config = dict(
    arch='unet',
    model='class-conditioned image diffusion model',
    dataset='pen-drawn characters of a made-up script with 800 signs',
    train_examples=98750,
    image_size=32,
    horizontal_flip=False,
    conditioning='class',
    objective='epsilon',
    cond_dim=192,
    targets=['strokes'],
    num_classes=4,
    cond_dropout=0.1,
    norm='groupnorm',
    activation='mish',
    weight_standardization=False,
    padding_mode='replicate',
    widths=[64, 64, 128],
    blocks_per_level=3,
    scale_shift_norm=True,
    attention=False,
    upsampling='nearest_conv',
    init='kaiming_normal',
    residual_init='none',
    optimizer='adamw',
    lr=0.0028,
    beta1=0.8,
    beta2=0.98,
    eps=1e-08,
    gradient_centralization=True,
    ema_decay=0.999,
    steps=4500,
    batch_size=64,
    epochs=2.9,
    lr_schedule='step',
    warmup_steps=220,
    weight_decay=0.0,
)
Rows from block 5, named by matrix and row number. Rows with one number belong to one channel. Each number is 500 + 50 x the weight over its row's rms, rounded and kept within 0 to 999. All counts start at 0. Numbers have three digits each. After the name is the row's rms in percent of the matrix's.
# convs0: first 3x3 conv (model.enc.1.2.convs.0.weight, 64x64x3x3), inputs 24-29, a 3x3 kernel for each
# convs1: second 3x3 conv (model.enc.1.2.convs.1.weight, 64x64x3x3, transposed), outputs 24-29, a 3x3 kernel for each
convs0.13 107:528510474463508416540449520452444416506425432428489452530532522594582498500611557543563503490533506437493488524538484524511491453440454475533549456460536479506485
convs1.13 100:507508480503509444507500455406368522395271415487376421505440549477447518514458493462453509473402426466403469511495553417414482499444446474428473475474490441538517
convs0.14 088:466540487510539465457467436471450423514485350472512437514475485475501516475538540495510459514513492534510517505495523515512515477558523476424463428472462495459559
convs1.14 086:478489424500472458486478488463511526529519544538538527497519534512503529531513544563554575569546570552540569500490475485502518518523468513477502535461526511478503
convs0.15 094:480495492486487497447480470534489463462514480493535452584557508521566562498555555495469432416489502503478468547531475536557495517537534433462437465446511467456496
convs1.15 077:459496511482462489429508415534498484495519539500543552489498513508507483490497490566585577574597574549601551499512462433443469485434465478477452512487470505478500
convs0.16 100:463472418449515485426509487515478439519487507588543538538396425550469429541527509460490520384431500473501519524509519434495542506483485481511587524502493463516434
convs1.16 090:487449466509446478444505532504447472520598569459495587490468450478504464556524513521463499513515527475523543452484542492460447560584537584581503574503515471454485
convs0.17 105:479437496574512511534526506490495504497450416502430497458445419473481503477508550508543599521434468540507466532549424556451512546495457515515497586565523563609518
convs1.17 104:486469441544507561570547484533416452585530535509548536544522512503541509479586526534499481560508483448592537533510491514483484552522533577563491587553546482527524
convs0.18 099:500470476581512467493439425437494534451513483506460513534466508485520543532539525576528497537532547390527544520466506546487472521467514495467488452478467437506519
convs1.18 098:542561507528431508440538607512524523530502538453497474478540600483531587515561552573594542585547553525539542451463479510478499540496455467494463438493461469470522
convs0.19 100:569515502425461409460393399463497484495455442528481444529514475516531506554505457436523450453491503401446456530440357501425443424388448463575561505525482528454489
convs1.19 102:623574459541443500511476566518549507520511477557522507504496430527514461520508508520631574542596556597586542442441478410398474412457500478480431513534501569568536
convs0.20 076:535442409539467442504460441400417476398390471406457465583592643585566560571548552456449622421537585481470588479503493544502452481510495474430486489470496468488475
convs1.20 094:529531434506471429515491489558601645585509486632560532573481502511566526552536510540572604521553604558533552525546528526536491553573516503506536539561577473546559
convs0.21 089:406528484461530564460529525521498398557463469553457437573560578524589519513487478483507475406429492437440405507530479527559514527518509474470566452507422398443448
convs1.21 088:411398417524481394497506462466533551497573567470526535579604528621576551559460556548510558532523531481450500472492474487524491558544489500466508511515522492505556
convs0.22 092:447479459388527480416428477459466474484505508482462458589566624633564580639649615516551485551506482555500489474563503559522550548465541420432470346434403366394381
convs1.22 096:501447463422530443457450458513516523476526593536542581495510551475515573490492515549609638538564600617593554552497514581506513520520512503529524518521562471466505
convs0.23 108:460472423512459555461500509457423433472477508539580616524524548495492509498450571596512536554558550520480477458415439519548526493536507529482534492518494494405424
convs1.23 107:504493429474507503536609565467425450524480442505504474513553491425507538459493525514516521500448470487406426451497464513496507568574556551550565589605526510533476
convs0.24 097:521485508527549563518530619492565551492519522499498471527530607545558553534504564464435449525460425556467503557509491526518533483527560481528536511525501444464514
convs1.24 096:419496477448522543526505519410407459440458503458422471532448439548463480565444489576489455550489473592525540559569542538533524515520513481433428450479433442470411
convs0.25 103:435443482575609521478519524474456484455445478438479467519541527424389379454517544561608653521503483563542526526458499539460476515494468570516533570524618539535609
convs1.25 097:562519494607646574607564503534499520585544483473482523466459432517516406496486528480474499498461501448506537463411470503593578556577556532475500538514561487465534
convs0.26 115:524540567469464529474503537484467491539475499452475484516506477532588498521491506509453456538532416550533490521473493511428448570524467483437469426343424525453497
convs1.26 106:512499510535540498564481412489449506418491559482500505550501469512489430475431467421429410441513447506526503518521506457401429494424494513574558462501512454557484
convs0.27 107:505540445575512476502517484580526486506537508576536458370291326287292341338299386504495497581468429549478471477497477465505537528488540528529549510496541519565583
convs1.27 104:505481535493534546485531508497513547439496520445477519525511515396334391457424508456405435445393403464401431569576540607611563577576527495470511493513510522455511
convs0.28 097:540511506519452513502536469539494476544492456569497473483513479483426496477516531485513598439546559459450469464473428426474463477456428461498556509572587455519513
convs1.28 103:515491566525517570519575513519513498536500501516497502526515546501487520466538487499500506458423501526540485537504517486549511487495530450532509462578487484546558
convs0.29 114:505468522489522497475501477522560587601578570541577539527483463474479490523542496554475497470450434456467520448542538459563566479527546489441490527567465499568551
convs1.29 115:518470508585528407538501453563492486511513381525535388565513497466528498492489515533485536467416498462422502445550542502479547499400534546509458529504500504506574
convs0.30 105:476488520588514512472429439418395549410477583404508592470496539463422445512583519586603615428479592455460521537507486506547503515489497527526456495487449460525480
convs1.30 122:529515433585575475512468466574529572561560586518552646552542490489503483426479555505505544560549583561501558437473487523536532508520531538525532460441435492472428
convs0.31 093:472534530478505505477433413439437449425431474448460466618587581576577557590577531459423502421454472440415451529491498474509503520520530463456442470464491525524481
convs1.31 083:496460442521476491485464487497569519543520577526556561481514547472504501513527501545545601599615575558565556457481493483460495471474426440473478472468460472489494
convs0.32 106:415474522479475465405418395461460464447440432504459478565485528550472458525539553514511476509427554537503498510568535467518626506545558420501457564564539439503507
convs1.32 107:463547474444495450515571529534528537490497476522492497520460469531560500567545523557451523576522490506556472466458421491462420479476449428397388550549486538591571
convs0.33 116:541487501494469403502473446496500545450489549491491542437480456517501464520516487531525578420457533374470511578642568487622633577617619523573590414576553416555500
convs1.33 102:446492494582481436567569455522489486617525445547493566484455517524466466532483506504422467519400426513445444498472461541467454471528480495493527461483553497518525
convs0.34 088:498491494474454499449476484537463438509468455518533528401442504448490478454495465501486484562512499519496510543545568523557564594626577548514532480468517484506530
convs1.34 097:502521505479514527521504502557559623582614560588608633470500544497504540497512505624590578557588567508571601466444519494508452469489488517521537502473492510459499
convs0.35 106:520439449478560493485507450530554551466499531495491544531473466513508484519540529458510556369423455409432429593594567533594562575542499590540500526603531498511536
convs1.35 122:460538504484460455522520438519490474543563513480539565520519518595604595615619678497462478529467461573585537447447467432454461435470492503491524453431469486478416
convs0.36 090:543534537508518516512468548495483560512455484446458497499450504465494453458402475526425507471498462499518441502533522484515552508529527545576534509523551528573576
convs1.36 092:460459516525530560475534493585510573584480490570496527521509448508544491528513559613604612603565565607543562483478489505529476493568511529515479474481480471515503
convs0.37 109:457457513413449399460473474452449444462392444501502511501453501516421476488429462538556469511474497533499524486574579501566596492553579580569488555518543509503553
convs1.37 105:531531502446466469482444484513552555474558449486471439510522466479477454548498476540534577473484546484492551489539508427466418410414417500463417463494470438548514
convs0.38 082:481535487512480491555470515551498548509499540467480507490478511508473468473463437491477510483510508513546478632616621620619607621616621502557533504484531536497554
convs1.38 083:474394381486472452490493449493482533538514502546550549444443433500451386477468493533570576576562578592597591529513516453485491542544556553554535544530537532536572
convs0.39 101:381491514376415527436458518500512550468416474419411402476548571459561585519565582475501407487539498468576547473469514475440469415448456499465492471472523527506504
convs1.39 087:506523480553491411538423407499466526522444494487463525464515454427434421465442430511481599471414476528422498555539470468411488553507539495507523478502486461521600
convs0.40 078:588510437476525479476500494540491479527460442526469470409429473404429466449449457524446487558399478491478491593615601581576631640570642471484576522464523483488472
convs1.40 090:511518454556507444534554431510566540488521570605606517492520458501463467487501499603571551491540504566550560485498517505471507577476530552528492508563560541545527
convs0.41 073:455495541541572508551499431517481533495498510516508527521546451436452418507495456495477535480520477508555526571511537499522587554536608523531569524532536534532530
convs1.41 094:501528547513530535483525489600575522563548509555494502553526561514533498511493475597580608574540578569551538532558530546569523550525491485496497487526504544597552
convs0.42 100:521472473515516518440479509517479514499533498526511499445446480464517457415466468522503483479496487511542515613600633571595568589613618527549520536500522544465499
convs1.42 084:508511476518491444537478482493535530591580597508550587490495575472497504514525534544567578546580546494565548478473536505502499536519509504505559485515522533486527
convs0.43 102:505505482608577494481459447436469537460498570425452513431467475470378412456497488520533556414481553489598555462515515485519536506575509553538507489539497493507522
convs1.43 113:463457486470450458445429547484520502540570467549565523529526546569608618523524500493537570551506518547557490459463489463541512516596566512487518516491481501552465
convs0.44 094:556474504530527505507552535573535471581500391574459491502568540496511537563516531456506524525508521497471503447477498494498424448507412431495513508503552521540505
convs1.44 128:516491529495506504508484513513510486493504491482508509520485527527528542561541529494466508459416481471479477457476447424403400389379389493561495531584540493528516
convs0.45 111:462532529471521558500583552455418512513499553535486458524559511503462479465498525461408450488448447599470437481559599496539671506563616573559548469557551376458546
convs1.45 101:415493483445462553499508453525460441541465385619545451491544498501530476499459435497497549546572591513482569489495516531492493536470465493477450545541508501561522
convs0.46 112:539524451516514415463483569431430468482485453510496442516413495521413479476436460582501462616467502498477429527560572548522605556558574515569625536472528486460495
convs1.46 103:466517483521529452513465403438493527446539457526474393544541497491483465566402512520575575460557529480543523515525487415422491470486408466402470465494476448505552
convs0.47 108:516495512483532558589523493473538535485538545524560487523564454493534485475504482508433498463480467473452483613565602583610566570582605503585572499552522568511463
convs1.47 107:511479381486515433502533474399559527487551520497500493571532600561536598529561634608562514540599553491513514442419415461417425498482412543518514517561436477464435
convs0.48 102:383440490536619621559562583465517485475616545520515499523561583428412425439493554508520551551508590566566589507462481501489476486484449573475469568559505622610630
convs1.48 091:442491434509511501528504451442486490487505520582566468499519378424489439425457518517479549509444453474480543532498468535595568565551560481506515571496501491508624
convs0.49 090:531580464565532516571460493562509488491550521518554497387353379384254338452374414526518436564503453612450397436511505483546462512573478532496499462457492435461523
convs1.49 094:501514484485535486526551506507454563429465476515485512491481479410398448427446489465474525491407404512446399531520530547496526530550522473442579470530534504537499
convs0.50 093:584562508577577512520499467540543490514504454493495446580585610566526588585560596358397446464411463498493475472484500471469462433494433503449506509488449495463453
convs1.50 101:487493532463497503474444480556575514493521473497475441533544545541599575586594565539555533570586566576623614568594569569567572570533569492483497449458498427477469
convs0.51 110:418469535420481475500550512566488475592526444516468458573557546541531611574603607506464437482458460475439440514504543544533500511510492376434484435438451466520492
convs1.51 110:470490464528541482521475463395435511470490587492535608471516480446497520518502551547590626516535555516505539459484491483503486535497480507552504522506563541469472
convs0.52 096:441458471465479493473454471468508496471528487481490466629651624647596615622623614515506467473503484476456502496500508519509498489532494480469488475466450498491467
convs1.52 094:497480476461537482513493496514545554550509512543498500529520523519549546513541536602537567518503574536549563532567529530547536533546565453496539514534542520531515
convs0.53 114:507516456439412495505457492498463506480509482493482450467537521506468479484477482444528526437527536484495478484488502482459454452445456517551551487541545447447410
convs1.53 108:500489464481466538460493545500544565532536481538500484480503537554524497593478562533496497496464464556517516546550512519554539485537551564560526382492469345424412
convs0.54 105:499458532478492491508460495438553540498530549478429478476496533453580591468557534508513509445466496428429474489427490455448480500482451483527542494470517569547604
convs1.54 097:472498439558497454441413506470510528471446437458522552495458444495529506494518495528556572524491555516453538493484520486470468429472528501539532516508524499548539
convs0.55 112:519492436404471475450465522499537547462454552435560582506513521539561524494537572421429463472481441486519477477556588396475539489497526503547496568617577554576564
convs1.55 113:498516562492450507560506546540475503517542474541617545523458485467512530462510558483450410530535468504527573486555508481559529484444523505512523449528568438481513
convs0.56 103:516531483543496444552553521495577633455506561441488523491413470490490442471411448446483571483571603505490513529508506452426463512510530470483497468508541552539555
convs1.56 113:631575532578472511580557530440466504461508557514567583478432476543547542529530503515556616502547634413456471607566537509481484459482516472527506555536494492504504
convs0.57 111:442492431485539356427361491522544559536517456503493463551508494474595511533573449515508547488511569447500463541564415473416462410492519492538555517490545515477527
convs1.57 122:564529539543552429525433479541532465492490389444450406459459494461502545534477482428481469448469418413392402561504432488420419444429530502528511508462491537512545
convs0.58 116:524538520504497514479457591435438426489455441499467440458575557488551523494479528452522503410559473506542524517433471538417449510407442515589572458497565444455522
convs1.58 112:497530486520542427529540429531518473540538439560574467500503484443444477417482482458510542470524498487538488467408511492401544485431535524506497513481510492481510
convs0.59 101:530477455462479477510414471523480483492480423485444412604564556533587556590590535449506514501499497543482481544530504552514487505486491504468516499552534572485511
convs1.59 094:447415432477445455504474362503503550505493542548539535509527640585510512561516542535582567505512541460505555566485485496475487559561532538576628492468508426419486
convs0.60 109:487534522478520602556572505462507512545534534490491470466545559475515600530437514525544455596553507589548601539584504526550475506509408503530466468423466538461451
convs1.60 103:565533518550542551572478471472431468422453480477474478483436497420413513443378440467493458426443397476501538484514539423459539466491479515510473510491499530502500
convs0.61 092:550569490526585511527450413569526552539477511511509479501507404477395363554477440498530464556533401624472500460499531450531600448553534542582529597558479518550477
convs1.61 097:597551421539527442577501470469537516465525430523517431458441506403452499474496539411490499447374481515450438488516540476565548538512574511533595531471563476522491
convs0.62 107:481547610378405461396449484498437456496520474457479490495505421466523413488562481530557543546540481449478459502472484416420533442435571567509527511508464475427469
convs1.62 108:539521500548521414514496397450516424535488431519466441457486438446521480445485469444505481442438484498497482528463467547480472518483433461532562401449541390418507
convs0.63 084:505488451430512482390479441466499440473448450510531471546557584616624623540617633465468516439472454407480452487530508500495488441491516448520488420451517429469509
convs1.63 097:525472437527528481557466464589519578557559572571569539482481468490425516460461484589569617587542579585544568521483513511544503527516549498452515492496496525515504